config = dict(
    n_mels=64,
    conv_stem=False,
    beta1=0.9,
    lr_schedule='cosine',
    warmup_steps=2300,
)
Rows from block 4 of a small masked spectrogram model, named by matrix and row number. Rows with one number belong to one neuron. Each number is 500 + 40 x the weight over its row's rms, rounded and kept within 0 to 999. All counts start at 0. Numbers have three digits each. After the name is the row's rms in percent of the matrix's.
After each neuron's rows are labels from the 100 clips, of 14976, where the neuron reaches its largest size: "top examples" is what is common among them. Only what is clearly more common there than usual is listed. The data: babble in 24 made-up languages, each with its own sounds, syllables and stress or tones, from a formant synthesiser.
# gate: MLP gate (model.blocks.4.mlp.gate.weight, 192x48), inputs 0-47
# fc1: MLP up (model.blocks.4.mlp.fc1.weight, 192x48), inputs 0-47
# fc2: MLP down (model.blocks.4.mlp.fc2.weight, 48x192, transposed), outputs 0-47

gate.174 124:441486500512477383516460477496491499501500524500500484504508500500507501502500499500487528591494515500500475504484501502660583606500532499505500
fc1.174 291:500500500494522485500510502499500499500529268498500500497501500500499500542500500500382468500548500498502500514511500500501501499503541500501500
fc2.174 231:500499500499508498500501492500505492499497768493500496502476500498483486500501496504531491501483511501500483457496495500500500503508505500500502
top examples: prosody: tones

gate.48 026:500499496520502501599477506499503549505500500508500638509538486499501500524361500500500492500480495520468445398503507500513501487502498416502500
fc1.48 029:498479530424500500499524496512499500502505503513506476502500500500526501477753498500503500500499500523499498489494508492520496478513490471493495
fc2.48 030:505466514585547506471489497501435501501530474515500452459479516620512517396464471502493467459628494505524490517500482500523499500484501479431500
top examples: voice: child-like voice

gate.163 170:500500514500499500542496501349513533500501510504500496500538500500500499493500500513506500500500500433500488681395500509499513501489515500499499
fc1.163 210:500498490505500505504500500501500493492495639474498707501502499498499537500491505515464484500501500498500495449511501500496499500500511585500495
fc2.163 143:479322374511509499484484510430512495501496458521497459448489503516502454499500491495500500500495483499461502529495496500500457440498500487435465
top examples: voice: low voice

gate.38 169:502500471503500504518495513408508436498510516479463521395500500500491459373501500500514485510500501500500498412508503501443500531602496591492500
fc1.38 233:501501500501500499501502493530500516515493499500564433500502500500500497500698500500500495498501532499500486548481527500500500496501502349512502
fc2.38 193:467503498510496500484480515500503501500477487381500545537499497517501548513488501499500478503500556503500500528500504504492500431500522709500511
top examples: prosody: tones

gate.182 169:515491500497499500328497500500571487500495504500497500461496545500383525500500562479501455503499500470500445500473500500515498535514504500592448
fc1.182 107:499499503496500489505498500501353494488524498500567500500511389500489424504503470630500453452518500484533476546500500500499485500489504498500434
fc2.182 193:502508502479500505663500501442518551500500502458438504500467508500489501500495353556501500484501500461501500500496500505500500400501500499500504
top examples: voice: low voice

gate.12 270:500503481248543498500478497500506460500500483499501501500500491499501570498502502514503500506498500499499501550500500493504471500500498498501500
fc1.12 186:502507471249500499500502500501518507501501474498501500541497495500501500500562503517505541502545500500465500501496501500500501500498496473500510
fc2.12 086:453468452448495434503501500468494505498498500503454490495431535491501482516498483545555500653456498445480474500502500443510495523483495533499620
top examples: prosody: tones

gate.151 174:500500487500500520498500499499500499500504498501507712500500503500501499503497494490500519500456500500564474500476500499500500500500512652500500
fc1.151 138:500499507499513555500487496499499500493510500503503607500500492499501500511504499500500503500495470500538445500500500500500500500463500734500492
fc2.151 129:483496527507496503492316531499500498508501499510500616525521506503543470494499500387501507482498496425485500500492498500528499504474500516460476
top examples: mains hum

gate.133 160:500351500488530477551497500500522399500500500452506500436501594500499499480500500577548495505500500428500493500491519500499550459449511510558499
fc1.133 177:503489526494500501467491502500500459500509500435500496500529495575500500500500493529500481435474475491501462495500502502500500730500500480528500
fc2.133 125:600536480484487493505498494486501502489503501572553500500505390497500496531454504554520501559518490675500495539527502479499499474501495501504506
top examples: mains hum

gate.127 310:500500495499497467497568497512500500500532510491514704501497504500500502513500500500463499505497500500502511501341500501500500499500500470501500
fc1.127 112:511541463496503645495510498512500518528498501500500641518498508501526501499504503500444430507520500498504550507501489501402486473528564467500450
fc2.127 149:496517500498494500464598495522482505500507439507499708510500514463491505501519498497500485509500520434464560527530493496500517507497500442502515
top examples: mains hum

gate.160 059:501500503500500500492500501500500507497499499530501500595499510501500503489500501492497500500628427500501456500500527322457499500426507500503552
fc1.160 138:500500501500472500500500500500500500500502500552500500500500500500500504504500500503500500473500500500500500500505500769500500500500500500499481
fc2.160 089:495500499501500500500501503501450498500521498500500501500500488500497500507501502500507500494500500500454528500607465688500350500500490502503504
top examples: voice: child-like voice

gate.170 199:472494500495500500500500500500500500525500500475500500571501500431499502518500500500499500521481499500500492481500497504500499500633488500572299
fc1.170 182:502500500500500500500500500470500500500500500257500500507500491500478500463500500500500500499500464500500501500500617501500500500495499500500500
fc2.170 117:479488499488494500500499500449500500484504496322500505499500491487501500500500500500516501500514501303500500482500500497502500501502505464510502
top examples: mains hum

gate.0 297:500500495478500500500500449495500444483501517486499508500522500500500602328584499500503500500503469500498612414499511495500502500500466496500500
fc1.0 182:501505333499499500498500500495501418500518351481499510499500499500499500406558500500500500500512487495497544496433511499505499503499500500499500
fc2.0 113:500496486499501444498508500500501504501538505650455383483498500500497498494464496509500507500497416377431500434500504499495500507509515516494501
top examples: prosody: tones; voice: child-like voice

gate.55 108:500500508500508502441498498535500503592500497492501492507522501500369504500503500317500504499500502501500503523500500501484605499500503500506500
fc1.55 096:498482500500535500331509500332499479499501498505479498478500495474516564501502564497496468540500510500500500439499511538500501502505499500505504
fc2.55 244:500500501500500499501493559377483500502506491489483499501467503456305509500475541481521501505569467525496462513503432493502499498500501500500495
top examples: mains hum

gate.152 191:323500560500499500501500500506503488499495500500500500500503507518504503496500489491503499498516500546500500505502518507505501492389500505503340
fc1.152 182:390497500501485498500501501500500627524501514500492500505535502500441497476515500535502500506501580500504595500498499654500514501497500501500461
fc2.152 216:273454500500510502500495501500527500500500500503506496497480500500501478470485500513500500500486555486500441500500500435500561499467436504500507
top examples: mains hum